python train.py --dataset="phrases spoken by 400 fixed synthetic voices" --hop_length=160 --encoder_norm="batchnorm" --encoder_kernel_size=7 --text_encoder_norm="layernorm_no_bias" --text_encoder_mlp_ratio=4 --text_encoder_drop_path=0.05 --warmup_steps=510
Rows from block 2 of the audio encoder of a small contrastive audio-text model, named by matrix and row number. Rows with one number belong to one channel. Each number is 500 + 40 x the weight over its row's rms, rounded and kept within 0 to 999. All counts start at 0. Numbers have three digits each. After the name is the row's rms in percent of the matrix's.
After each channel's rows are labels from the 100 clips, of 14848, where the channel reaches its highest value: "top examples" is what is common among them. Only what is clearly more common there than usual is listed. The data: phrases spoken by 400 fixed synthetic voices. In brackets: how many of the 100.
# convs0: first width-7 conv, stride 2 (encoder.blocks.2.convs.0.weight, 160x128x7, each kernel summed), inputs 0-127
# convs1: second width-7 conv (encoder.blocks.2.convs.1.weight, 160x160x7, transposed, each kernel summed), outputs 0-159

convs0.152 112:445522439481471465495514496460495505438514503493567442479440522491458471473471444533422427418487445421448486479562523456514483485489485487485481497543534555454472483391491508508471546450466548508485492533413479527510494501515463570461463641453475527502447517418523529479487487558497488485523451587526463523527464541485503477469527472494516452593505481504511437520523548488487487470505
convs1.152 103:447522522507495499499461534454542456500491546464502526508493500488540558507457456481518518506470477547557494556497502534482458499501480574546481415386496525535490494502535452484508516436456518505593596511504498476489499467516533494517546500492368519497562509450518547526523501435460467520498492516438497452533452468501487432485467603529529601560473580496558523537512459481509485483577559484594514483484506494463498530561439465493458479489575502530571547544484546465455542478532511
top examples: child-like voice (67); pink noise (48); clipping (31)

convs0.42 126:571486469534498464493541507464570462526474499441520468482474427539518458518399487483448542412477523488503467465489467448528535418543446493541502505466462459490370505501474489506531515461599440509465510430483506452525542468472496472490511485473526490518480479488557429428531495489525427504482493505478456556479493561432472472399508515484565480511469506515419441529455457497524492489500
convs1.42 114:493521479507495479534545459570416484484499493450525560532503447500519460519467513508510526505533491433465561475491571565498482492472500503443493547500422505413478502496421492477451488523526520442438467478512614513508515498541479552539467561469555440429468469510469404493531468513496497480444515419451470512441523536494530530436432451500431416517513524485424550418478513510503525509422451524453521454502432546544523527464528540530555558500505501555442503523472476529478490544513529
top examples: reverberation (63); clipping (38); mains hum (38)

convs0.99 083:555474532472483423484442504472440485529449512533507504514541508457595434599499438500507457468536426509478465510544505493595470478525513511526506475496498457442464474493554483547451487475509426498566512466456515526514493481508480480512506498487494461479466573564508478596421527462499544508442496493480468478451575513413471525518500488538581514510553474484431460576483418526473526458500
convs1.99 116:493440469520494469504423392418512480519480482486493471514559436468486440493559560515481515515532593467473478492483443457499505479535480557500508535490489497458539476442522494487497512468523542543462455471490427439519496461466468506486514534491572562448438528509398566467462549497470491466458496499575512511444471540463528525490440492519551523514485506509485503521491474479451560480508461480492569474529457496500585422475494389457575480485520484427428480515556533451454416508552482
top examples: /ɔ/ (58); text has "off" (44)

convs0.101 096:518492476479487480461474509473582473500483468504495479439485474505541508487414440482423507424429526393413387493443453480497546462461541486457482470460525471464452413487508504494487524486475552480516542510521487480540453524473438508459531489471494537504499465394501564480454513506510510462469453531466473519508523496468508470407428487412432474534516483502487442513430515514460542487488
convs1.101 094:471497433478485458519494578530463436479459518406507422529549486458431500475489512532520484559538503475501515464471498529526508509536465583585485495468535516494513534537545479468479514517457501502515497441512519498514422489486459526555491582504522505473583487508452549634520527443522464489535549551512491520534446441517490508485549503464549518454523411449415535521478494502494476502492446523477487527477490428446511487530553505490506591496466412591503455494506548393528468482527522
top examples: white noise (46); clipping (40); pink noise (34)

convs0.122 106:539510458480489478508479537464446505463490538431526442487493505526480526475524461478576515482455443465450461452556475475546475501443523491501498497537538483426543504435561518467462547495517447506451545409514468504461518435485450510519500532480510505516490476486485473536429493485543441500482520458461433566506469488447482468570423517593476496514434460486524403414387451510483491480561
convs1.122 096:518499498451533430542535456527477478504503505489525467495458452520473493448525470490533452504515598501418488563475435459478514503436452482476563449490497448551506511512531435514512504540514461549522501515543436405504466425435494556485467416556520540578447555577494489403553496503501474504523468469538499489479464466465513547499489488554518447454445528512502451489446494524485504504549457520495519518548580497465470405493518586460534489467478426462394506515524518444492520485453477
top examples: child-like voice (86); /i/ (72)

convs0.136 099:475585516527512480534479491494456521555522569493529467502490471518488483502489450508432454457474520457498485494569551509443517549463503526488509401491487495468444571429470492522558491484475475553498455531444484538467560532504493575425446531460454438571477462535529420510546466468440527489503446492527466460497458492535463566509506474468483485479480503482486443521520507418573368543523
convs1.136 087:516506478491473510541584498508486462438499533532524451500443502492505498552500488448526481494594518519570452430492476517448417477415503445432506450494484425506491509499471539487472603487488461499531451496460461525515479524461502407442472463530487536451509541365458516430462492594468507458452487494489507479464484495544523506553565585511474493429550539555478548451497506448471527471485537470525500496537494502465464501489518471426450483473480520492546486449417495518467540576517495
top examples: mains hum (34); clipping (26)

convs0.29 108:507512451528497532489441503476480478487542493524533503544499530448513526483439405469490532408468529475409485535501524519546565395510484495504488540480479543423488511444495550469482521528432529437500534527473525492532501473447508412476493521491536605462447498389507522444462473530515485484539511514457455520457539450531525474478480440506449468537510478575423475478453590521517544492494
convs1.29 100:452518437493490514482524541506469439499496493549538529535482481500485486489465507552491477481483497560523593500426477510534506534565472537501515497495605555452471539483532475507495477511491547489510466520593547467473510567515512481497561493495465538394453490629572517453556506484516500532538491536422487462580480461563478489492416553531566550471459512522456457487467468451517451478490414475542568428484525517457527508519486495490483463426542479460511422461528518485542504506581523
top examples: child-like voice (51)

convs0.72 110:563466499528482471490503478456493481473501525440516438503505448600400475481502429483491515405471540466446475514461495517514399511434499473476500453421503440478496530502500514493512488496477488529431502574449481539507482490512439474502482509483490478508495438489564443543513436505489458432526503453521434529492425472510506437526500459531476493464472438446499393439482421464499491447561
convs1.72 091:476484591509553424564574509494483523528477490515516519402431457498536472483492557477492494521525531469407481475526529534464488479517458537415520541517503416460565542496515474516526507522511545493526437469452514497541445501481485505495445520589527484500459473521508457456433435460502529482503463520531468505429459548480493552542514537510502439556485447518473442450451557439410486529481526538446455496559527530509505469398509588480544531458503444536504536515420492482479490544466530
top examples: thin (high-pass) (38)

convs0.46 081:504488497485496574500530500463427510482474496434531459466454463535482459492466433409570563432518516465446477493582459467485510443551481509577490485439469518405493534372484469505514525513547505483487516434549502432496600438461460447548499510504504500510414493514516443474526506458477488494477503464513459505497489502551475427470513513525519511420443439540466462508498487466510486502471
convs1.46 082:430498486513474439461529544446453449510487501493514548534613532494468514497508448489485501496562510473519543492542532523514485497432503427550510494516480481536457523493492499535485594487514564490486525486466511487519520558523561602369453536532502497503509472473477483418477542518488485469418453405474492543470504469503535481461556407465526504483489499473498537433529487553501446490470525579545560486489511498501545492467486496510569522534483444434434475468514420535606538479507460
top examples: white noise (35); clipping (30); pink noise (29)

convs0.100 060:530481448553497483513535502536449478462571474495508538581523492476546469521599438474531490406502476441510550499495511475524501515540388491500510533528463424404464524428511514552496491529504437451517484459436510504518509565513510509448542588490479411408511483481433495514502504510490516529535476550552509522533495512513512508499496494461536549630446458470498497540496479476471471488470
convs1.100 081:525457478529549490467463415454491516528477493381494513524571575505504421495525478541573511518513525541529465493591518480512525464441431503430463535517519472494533460439489505498536488498496520514484463534511485507452466458521533531479475540443559530500461545392477492437375529497511502517530472476572537486418495528523519511489473465537583491565485552516497553490526445472524465525523570500481583503511536475546533525493509422491537525521442451448542536568530496504489432509542481
top examples: /s/ (95); /ð/ (35)

convs0.128 084:433561496515597562462584492501533515541435470511484417522494461524505523532497494421495500519472453443477497573499468464467508493432479533598445507531493532450548525493502452467516500453477540495434537513492482504489513465545486518510529446453458510482499530470442490512526420483472497498476452539446454506507440444505485448469469462486512483574514440527472508605536523391500578487528
convs1.128 098:527477514452473482478430494505526465463419528399451581434523523472526547576553469436492477503347457523533487518480538532543534494536400468490478469570548469518533478480542627543486460522478481488487501526509470468457517502520514452505515493493487514488450464532472516498493531514575520490473469494558530542598527547495490455556526572530511477483409491516506471485492441483450504524511523515493541538435518479505477460481435465406481487460453521461487496464547509493488459511510455
top examples: reverberation (98)

convs0.43 115:506499437498522501493403509481516526466450525548514480505526528455519601489456454501435504480535490511486454494451531517530578432522495527492490516519503528420472512466513530453506543453444564479491493609408479609524453555448515473519525512463548593480530471424508533423484494545504489482534529545501493459490500474516519498428485503454489539576545501471502490507458517486525565420539
convs1.43 127:420567474438535502472563535539461472461468487465513482523426496484487517503457510521498488515425476498454556469538479461511420458577516545521477518516497501502484522493472503474456488471509466505527461441591487499501491465445459507483526490491498573518488474533454453482554515481511496513523572575516459506534497471494487485495378534576506480465404503471503496507386418488557539488485460458547556436486411516463448493454461512502429483532491446388514485461514501511523457539576520
top examples: child-like voice (84); white noise (35)

convs0.103 111:487527420525482441491439481466535509474459495497504487503479493487497474483479459521517498479518441444437488499510519508541511515511516482584481485448502549386521518384511558489481599502479553507493572433547486460539485495460485479535446529515504538497455517497416559466473547502540503455515516547489446602467516517488466446502499472540515468638434472484492495424499547488471502446527
convs1.103 102:494509473519518500495432500434543479513456476455499524506498548464508473499498497506484458477439527542500472543396523501586526484518469528503486467406536503525516501494578598589472349445502456468494502499527544420477462496544489559509550565475468451521477552562526494508517480525541503470458488513541464502564484450486427501537513506527539489581500497540497463496525505478455470497492474544490557417464550446500505461441463509408458448407551497491481531487538502501444494455464518
top examples: rumble (46)

convs0.141 108:481521492509513447497462450523586465505474485475497484544438454424470521483479501495423411449499459480456424453414513455512543477480479507497507465518531545452469464462463466500436515504525513524536512464482496505529453509483502539452447551505478518534594532420471552469492497574527483487513425620505502577507446556434507510443458503470468415514511502568524461508478562520506489525483
convs1.141 111:498497520509472491526495475480477510530518517445511500504486515497467488489512478474533538510477483488485520495532480460529492456586530545516445512389512527498526478536498466467466533473511511486520463503443473505468403515482482494483487577469526421492529438450372499626433516408490522497527603520543511498425449409499503504503513478455500512534502496486494518557582422454544464468484474590519482525486506516415510517479494458523545574516472478500580571601458488494473480458523508
top examples: /tʃ/ (72)

convs0.76 108:512494468489527440498517486493500505505486503455496508494458527433508518486502488395521465491484485474469526519460508494518498480517467473537358513467507507396541519420454508483526497466469548520511523439565520492553514449496456424536493454550491547506478442520407485456531470536520436500488513526497500591432486515466531474475503454480567507650439459497495518473542486421480510457523
convs1.76 091:510482561472496496503460545411560513509457565452527516475435573529464485500544535516514456515394474499508547506482510552598529486523501471482481459568525501532503424507577628497469398493525489527527443438499522488455502566554491506490522532508470461538484524571515469417524508499591521461481459516506467498586550545435456458563514477507555464584476477526480503529542502501477493530457490553482492476516575459486507453490450493427485484465499470462471539487554507521532524505494490
top examples: rumble (69)

convs0.87 105:488481498510517463489493447525446472502454481484556439477559478478475514447467501508594520522539499510538522516650496465475498539490506492443479443463494484472543546407560523453431497545498474500487516555495529483466598500516485490476512553523506508544455499476518407575505520476476523464543511498485487512463509428516463505679507504510585514460494516486487520482518481472476467531512
convs1.87 123:458467507455520508484507509523507545478495522511522473495488487525469484460496494508507457561592627545501360484526412460523493507463463457516526501494480518457515506499546500497539477453444437463489461533486450492471469542452496514416412403543548533543451497534465492458452548481553548431449422414510533529445452473502508611521497482451514433479479497503528512503549523517479566485517538498457443508503553510524510457461496486470485541441467530477499520480464452481555541536551484
top examples: /w/ (66)

convs0.105 117:461547455525469407482508460482502466454438478517547476503462489488504463498484479535486420458476429496447469476509533462563453504468486508484498463564534520435474488429498533527466517487508463508495501446459510476519490535461475570415486597505499508515496498470502557485490521597528495465519419594499478591510512594391501493519458506527539473566491524473542436476423481532529472512479
convs1.105 100:465487537501512514487490511453532502528526548443520537509443523474534547453510458464502503523513473535497489562501512484515498486521471514533472476436492500530481527536481486496487491414457457513550574516514545447468500535540526470509547519512520486524583434474525473533506502404486485531540482576455518482533436453480467412530451428548490516580499571501551478517538486496567529513581560579607518475522539532526473467483455434480438497503556517536573602586427469471429495444514507
top examples: /tʃ/ (59); clipping (42); /ʃ/ (38); pink noise (32)

convs0.34 122:486529481523495476481426504450478479463504478508582450513504489519524519510457476502549509448463429469437473476520498508558421541499471504560513510537492519420462485420547530509502489505528475498533549579469465566525495530444486506480509468485474460503487465485493479471465521551525572443472504540477443527479521566420514492491427497513499422504510490433620416471440364505494511477521
convs1.34 100:445516537447529512494535462476488504498526479529493488524447502514517521489460494503510447528459557519413460554479489483516499517429504470433510514492441495514471507515431483509540465490468440520548565470479424489494504438436519476488554443488483599619463501463514458544583527481555453499550498577479493498557527410519468529513454410536559509512451561496509507520437430461497527502567520453553494484522511490507423463443489526568446466570498498464465552432519498518478480540576514
top examples: /ɔ/ (64); child-like voice (59); thin (high-pass) (42)

convs0.102 111:515489485495462491482511534494408533519489539571436511488469472474530494544445465476466512424484543487482480624558472499483604406555475489488467516389497451466495470427468520500495532501447541511500541505497505422509504473479508475497497526468444550448474468474490550432510523464477576479480498514481504501473504485537422470436467483490454484554510487560526470499513630452484487528479
convs1.102 102:417531503496465520472519485482469541496502494506509505509477509523525430505502505503461503517555527427496587459443472509558494512441503464432479554531584528422502556495468471490503602527449556497554504445453518462462519567488513433537455457540490487434472495519496482542476487512474503451446504509481512502523488487452521570498503581449430549479451497537512443479528465426458432459482483435546539502537489460405496509533483570520593423387480477452508476538509491491541465510535533
top examples: /ɝ/ (98); high voice (54); muffled (low-pass) (35)

convs0.111 118:542468480535519488490594472447597440483514539425485477523455440565529413534445442480477488428509482416471464437487433482510510443539482529508520505465479447510449482542487492506496498509585403531471483454489526466526517431511484477485487495448526451502555490512579454444535493455495445493449493506485426503466504537519440516496515536470534491511496445511427470442437459489503500465448
convs1.111 111:494539492495477467535575513582395461532481478457491475489493438523532521506476500527491529494528515439476580470547577537481495480490483463446505516507435476434464536506448533506459505530471484458418475480531556504492506520562429481549462566510573484433433461512464400480501492525485534468462486467525471529473486549447520529477447514552420489524488431455447554449460505509463522480489491508458535411511430522470522516446522519535603592535486461518405499500474538507504487529497466
top examples: mains hum (93); clipping (31)

convs0.61 122:456592448486463524481478510481468484484480431476541442541530459435465405435520505503534430502443462531480480503514448475611482507457517495511531457509467505461476520471528474522458515461540487481489539488526469434508505506423468495571463493551533451496523499528495510504452496535471517442509423541502500579484451505476490430513393442545447448486443416485574472517517465487470501505571
convs1.61 108:485519502483534487481474379485494501506485489435468505481446496509438494514471506498492530549450523492474535482529527467480489393514489490527478510558428425507482578583546536451499482542511421510486514516599469422460557568521464493532435541502547462552493499553502422458435488540501462477525550521569490439542465471518449459483534511532482433450442489500512487478483464513497477483513473507467643499535509464533435447465504522517505485516471449468422463500460496496457424534523528
top examples: child-like voice (92); /i/ (88); rumble (34)

convs0.154 062:505453498482570489473525508516543478528443460529550491458620442468465475549467482558494493441484499492469493534477421460433539530432490541559455475430559471473508518432509462444474547479498565445515432524530469517488452538425515489469477454469439503467466486443497515491510442553493460518560513541506462512490516527486524474544496462472458449549472399520452472525440532412494528478535
convs1.154 064:526515459522460500367427461443544473451440541430490503531492489400563556561535537390516454462465510547480446488461493489491483509502461461523493484496549549507450553482543563549507441492509486509469536528489495475512485538509439510453496531484556470467494510441500553547433411544562486466484494479545497534546439509493516518475526467520548501449477473549499493492555385476461498542527528491477480533474484498478515472471442444468534517400448503496538517446498431519480452483488455
top examples: reverberation (95)

convs0.113 115:502454485550505453478486502439493478467495466504412503505411509509528431499431483497471445437524430528441427489529535473495562456468482499553437523526528519469506515454503548505503432535537490522493468473505523429523511473500488606414496556461493502498515493498524479481498492535518471488444427542470498511491525515460482509500464518464596547603481525566529452529483590500515421590477
convs1.113 109:532517507495509507463490496490536502522473485433521510482427533499473514467466531453533499488475417480475496546587536472474486507483467478494443510546554535496512470495486512514480497503524515576531531509432519493516581534490519558540509505520469432527580323394497487537565460360490516496503425524489511522494497511502476485561539501493449534526500509497507456521530490479510551581593579487480440578520456518556491481525495473454492497450440502517553504494458516484438454537511529
top examples: thin (high-pass) (30)

convs0.108 088:466486473504498566486502512472409522468487547562497499489562508416440584410535517456461499512491511550554560541535490483538583409525474491464524530472520517470528499471449526538511498520412544512476524491580498484451491512518502500485541544491565585445492473488484612494441490537556496502523497507477515531521477435554474451473485476417524469480495460528509567474549566479468550484479
convs1.108 103:435491502487539483469512474506474477525478456461489487513480472571486410480478560544489450502505456411529570480508421439550498477542495453425484539496515567361477510503493490479521539491497509512480474486484481438505476562472493514494445481497532477462451479604498463441457549469551536485440534538555486534501486551445484590504434519517486486502492442482529434490471491426488522517461469386485550429540503523503499459471471489520543456481477406434512514514506502479512448531573479
top examples: /ɝ/ (86); fast speaker (56)

convs0.38 116:507503504522487444526514502572484587479531508531603417496545480539513514507496499488527501518566523500532503517535512507497414612474506510490496455379546498523546460482472511503533501540458455483476494606459501581446510507475495480503463517471473395539404497459531560540540517406499609533487500470485458478521517503465514491482534488494494500513531487449488490491519438511505506429501
convs1.38 123:490447545495503511495541492507508533537508426513488490469447477520477471475489540526500512479474506449431422480528488492557525516517475463507488515489506578472511488500436503472520509477500572584509396421380444498485528481441521547533483443498487504487567429388515466566487490441481519452486477559542494511449475522519486595573570494410450480518504505467497511488536500494454536530444469509424445554514491513441505521424483490495514488463489472505508552521446486497554471578588476
top examples: /ɔ/ (83); fast speaker (46)

convs0.134 052:501443506488481488493492468451577505436523501491538495522447477519467483509518453456493466448489460476448458453436505416507473531483511433571483512513577462484570458454480538510495461478478478478478447535479494503540467465456511503486540473466442477500579474457530439466448461464565501440485468512434447549521496558437520489479491446476591526602532387489530509454443468459480488522436
convs1.134 067:527507486554523589436419509526445493543481492491478550451525471489544521461449464429604447474490519472486437436486512504513458504544440477462465487483475497520509482485490508604531473535556575508477467499463461503459512546530471525475550507571519524511524455499507489582501439582610547457493524533492488572546499576485497449476548500512594468506437559566479514481544469523508449451471557529447472557499518462467549499436481444496492554470470529541483486497488539529463478506469465
top examples: reverberation (67)

convs0.120 075:525502470529543490478471499431531457498465445437473462514530504501550504490506461518470501457452502408446492470520501484502493474494473479430437478503462433443463511451496472548488546478546415483491505508442514487534547455489483554438514562472453532511500465505563463511516472431510506495480386502474474519463502486422473491500440471434585593517441424489514421439403511514504452504494
convs1.120 071:539478541535572498496465479439571528522486576512500389529581460484499447509503497429496630526513475477510465487541578478435544486482499553532472505531464413506564497539489496479514446533548497553574500465493580466471446464533540542564504546576569518558515511504556533481543509581477506523492477532473563463443468510551479447535523442511495529461467543492488487523404535463489483516508525526524468536527445547476525505499514472494427501500520428470539525514480510478511501539439497
top examples: mains hum (39); clipping (36); /g/ (36)

convs0.159 105:514514497548491462451554461544645393515430492468505485457494436475531517484418456449473463447492465436482438421409371449538477472506549479508485495440496490464471410468480484528461501506526445513549466441491498484550479476517487491451512473426489491527518510438520459500510509484494477514523471493472479506456487483522531528491475477459502487498515470504451429436487477524501525485441
convs1.159 113:501537500507465508484490538593380493450486476437498403558523474477478486452514447469521476484526461468494539413494499444493530515495475508499512502501445516519474526482446472471499523517504476535547434433507457490509514527462461495520474583420564470449498474448485467537492531491509483515540521577464511509472501481469518518472526470451504493464526403465398540486452462455459422495448460498463526528511476454431510489539507512548613614528404437500473483469481545475503547484485506
top examples: /f/ (63); muffled (low-pass) (56); /θ/ (26)

convs0.148 120:451481536519512496510586533505440547433471557508454467470495488445538563510437504518466475473495415522514503518564533492442544467456444487534506504475517515468519452490438542501520524473464490455461506373525547432456585409505485501447494568460458587448487508499480493506489538476464421545507473525502515505506480481489458485498522501458576489530501536516523514474552600471484469524414
convs1.148 115:454473511512489522526506552508454530481493448451495457501503527531487532515477516450510459481481449489574507446512436464532490526485480386490470498470550551493493476520437502490491545462463529533509532510413438489511526635538542495477440419480501467572532444522519489485487517409488530508454436482518500525503490474426481576523569511405467515463430467512508431502524492477509524547504534477408381477523497490486493490496447502524515483574429478499573567536478474493545471536542502
top examples: /ɝ/ (94); deep voice (61)

convs0.116 114:493511486482486475482528470486578499549521482438468527487483463509429473496595470564472516507491552478419562461444566498504527443505533481507552434463519486583411493578411466546478565486530549549489501415520515462567474529481469486574434474483475471563485459563523481429489503444500493478501514506483452497511454488575510447485530447488479455502450445544441496471479512476496488506535
convs1.116 109:546541478496447458552542470594389463508510498439514527428413386494518464483476514497476501534491504507558513491558453469472509500537505499450518530519496463444495501505524514486509449515482437406386489549481486492514470459527436481521488470517550491485459487481389501455496534521514485415451514430511507547511475564423497532488481552570425446537521429482451568535530497533505560495522494489475526508517447498467494527416494536536533492549501487526501515506435490495456462552490497
top examples: mains hum (57)

convs0.125 088:511508536444483551489540512445587445518531517419447494536482558532403498408487474483502499503532507433463475516363493481554523454387471484485507565484523528418461428495461446564459503570548458541434540514532508473521497506525461507455541451501465513460481468482540471518481502483562518482496501527479488517509477453509479520498546481523535575539438445482491512460507476507470519538477
convs1.125 105:496466463507505455552523491526407564487518542434529459487526505440440424501557467527499520510492477469464502450550400392541495481541471517507538528522478506541536502476555501465534529531499529454538443443546418435560430494462472539411464575469602502515520485515414479490474487510523526463508536542508525483528486528517515505483519453526503477492533508483421473487500498503420467498444479552510501516539518444473491450438529529516553556519387411480459514486495520456469464494471526
top examples: /w/ (70)

convs0.112 075:523486497475492469488413521447521501514489470503524468489538506486533500583401474475510502437490467442446398482426538501543467536555512539538504531507491496467456525498469514439502435519499504497528500555453491518491473457519534507455517498496497497451480488506462525585450526494539512512335469485528449491506536539451456539468464452420574541453519417441557488536472440478495533524509
convs1.112 089:531485456516499513515488401431472492477496508513520381521594439503482462483534483495468538500573495416453500451484444505524502504529450516499521563502495558459482484477469482528484528529532546543527485450505454514540494425466468524489524546468566531465537491506439493522528536511596485444506519562523498528498530483513563480475526436474543477513507481495444467518464480488472481517529460507519533494497461506480558483468543443512582550561405515498413543491599545500554363504450501
top examples: white noise (53)

convs0.55 106:552516536524572519491532521462493460520527484477425557549449545474506478468507479487536498534514502528532456481507500504544476441517508484648427585491476587482580490376517477476579487523484500519498536483504489521524471535562522488514487438519537482522483538491462581454558509527550485523474510491554522514463547503517498516499472534486492563591504502538479630477479523523510537495526
convs1.55 127:529478558455499479508491458497513493529482482483508536510478502490506503452492482486487464487367490507507526514552539532530517401523469475457556514555557341461524388427557536572510411512525437493459506507476486470457497475529493501516484533497509499484488492475512517490480491554558570449457486523565456579600488614380463538550510532537510485558490435502486523570540496485489550516521537541476510493511490513518481492519464492431480494503526482477533511500462507504505479487496465
top examples: rumble (42)

convs0.153 123:517477507484539466496510527447531488463475510504507504455460473484467490469478435554434501437467472471384433486464484466469506520509541510600499453480507582346504475436474599480538481508435511450527510538477485546551407485504470537487496494452535446541528472514474523450534506518479515510544463515507435488533505541500445482440493441463485495589559477492556450499493515495481476507496
convs1.153 107:428496531496500520460440542480526501474492529467473568462471551483529537500501517456505451483471456554529516547449459451496486572502464542538457454537509534578492480476535496494481513528534513522570549484478471447478519447439476426544543512480470496464510531490468536599484485448526489536539561551483484498515582469491457500500473505480593611536496522518564555618519459434464467477484504486557426582484486412466472536582505491498440577485523493514545527514540521461500497450488471
top examples: /s/ (82); muffled (low-pass) (77); pink noise (44)

convs0.27 105:582429478513555474541581501490488515473474527474478498516440501494484453439480458438493525469516493492503504438486508481539487462497466511551372508535488556396524474435507522469541432493483443496509499437491532504594494462513492535495496484548540485562420501475476450456578518507555480527529512528515443544463498540489480525517542463489588521621483480460541512439461458522475481510491
convs1.27 096:510493553459503449459496503486537507477475494523464512444465514485503441436516516506520473488431430483510577529506552526523484469528462485482525531637464394559478404495502560504479451511505435446504473517473535465509545514478479513507441568495514487521491457454467422473516513475554538492497529494448475503605644616437443507497472435482514487540459543516443523517494488492501532512447466539518515516552540512523507467554502464451528530485523483484499525547491457495566459503463449
top examples: rumble (48)

convs0.65 104:488468538492508456528502545438443588498525497536460490449444523501528507482447476594428446478470441487481451539548512470440512489466483522522419499479548507455472489455521530498572528493489488477465484582446501579471514462550489602410493576501524522497522445495529464499561509524509452524511454553482491480484505514473489524384504473437549531547540479540512472566509537530458446519469
convs1.65 096:493538479458548517477483555517505490456468516469473572519451465501512500527516552486582493485510461411542538555573458460418464465511421487416447477490500468512487473504480437426497554476554477535526570560532514479483493448473528526511541455513488495529480525452485490552494500430515455494511496567477481462452518498491530511500479688540428532469471511513501514510512452452466549560530551421505492583568532477448496487562471476467509542448505528486520472501558523512466507540518499
top examples: /aɪ/ (61); white noise (42); pink noise (38)

convs0.40 119:521430489539528425536506520453432550481513512470522434481456468528485403503473446577528542467526550445470474524628518523446508515452528458518484450451498480451528547451480535493526479522506513464434539548464515494481499415509475514473466564491539479526450479503517421550510489415554502509501531489558444446532453479503439519610458494504511471494477501539501446490516540488499442521539
convs1.40 107:481474532484520454512539442535497561509529574544510444492535514516507544455467497474482485525556579551544419504475437435488515522499511471551479464488504517491470474523472473488512528466433508459516486510480408485512487498462492476395422407574484545583458543411524483497528495509454478499465426383480519508472506473483520549483568525466477450448523534474535475465565532502489511465503553528422402539515532496445456471514532482513479461537499495471536545524489534484540578528428474
top examples: /w/ (97); /ʌ/ (34)

convs0.126 126:568475524514537515497515509472525485585501524451464570508443499575443514522599425534490491450511498449450555493436545546432532484529513527525546494473466504514447371598470466518517523518564515521504480483472479539534469551509518531487478468500521438593581492552537528462558517452471515505481489506504461462503499533502554462488580475491454501481505427522449501475448464481537540497463
convs1.126 125:478566461491522445563544449575373484477531504482491478467424401465534533467484486521499486507482480499564546484556447502465487458489535486481510531494475501440516467420528509435522504552447486410465524547535498461538451496544497510519435479510569480506496518528431513510505505482477502431440530414518487517569497521417499478470507612539465447499535464502509572534495509537472521454462472489556552448497499498468504491444510476538514513594416471529522513494441517465438476495491456
top examples: /k/ (76); white noise (31); muffled (low-pass) (30)

convs0.57 126:614423447514483449504498470507496507463429466514540495505492469506486510478428472462481597371489577426445476585542472507555498467440496495575448499474518465410490500435507557493488516517480495497494541523488514543525528467485465404482493497498503559485451481463540434528515486497561513513492519467468462541490498514456499489501488482480474463490505485448435405439458474510510531457512
convs1.57 106:529482493466464465480525518515503487496538527601505437501448479516509536507551460504510454500496557539433498463405541540499479553465465528457508499500528526519491502495502530496493472469574509470535387446539504560478497475485559519509549471538530663493438571557549495468541431519533492521489450499472455483521548479529502463513486488484505435481539518516457499408461527520535446481457391552448458447476530525445481516448495521439484509489519498542509456475510505518508625536500525
top examples: reverberation (82); thin (high-pass) (31)

convs0.146 124:545504481489528437464554470548608470576489487460507501467454496571497488541490498563385502519489559426458502483451494482491516506518507467482528423462592452597402523567427475507484566491529522511487478505479505504565489501516450486539471479473437492535533472527555426450493491465494413473503474509474467456504473537535490455479517488442506428503495482497476441450492515525517470468529
convs1.146 120:515528506485459471529543503608363485539505510452515498460433455515527523523462492456457495521493509552472456503491483506477518492504511448470522528477499491427511543510521495499528464498423442412390499511499523440518502437524411436500463472525563497464455476431426476501493513491488502448447486436495468503552483568453514541516524478533497489517536383429474542491514561542509540475549493490451499481500393485447502531472506536552569496577465496546516504500437500496471472522494457
top examples: mains hum (96)

convs0.114 103:459516520533516542442518553468499492601502427473517509483467444524480494435490465544468478594570518533504500473486444439480425478548530499440527538502523472530426439488451470544511493446457413501528509526472506525490395497561470516452446531477507388509502548538504489502506477535444486509488511469442437462521438489493467425463451500481497489462439485463543477492501549506514457454561
convs1.114 113:470500520560467409463466421493525485507482466485466505474465488446467432466499512485495484487483464432485502432458484514502573491553513493439509501477432505487420530512491502493477467506484475453452407431485472484539577498515428506417401550480508421469542479483476478480490507478511466477478557471543430497577434486424498503413456447471551465520522503456495553435505525488515498470425442517510562493516480445494470446463507543560588451501475489506503527500453514412507444481461502
top examples: /k/ (75); reverberation (67)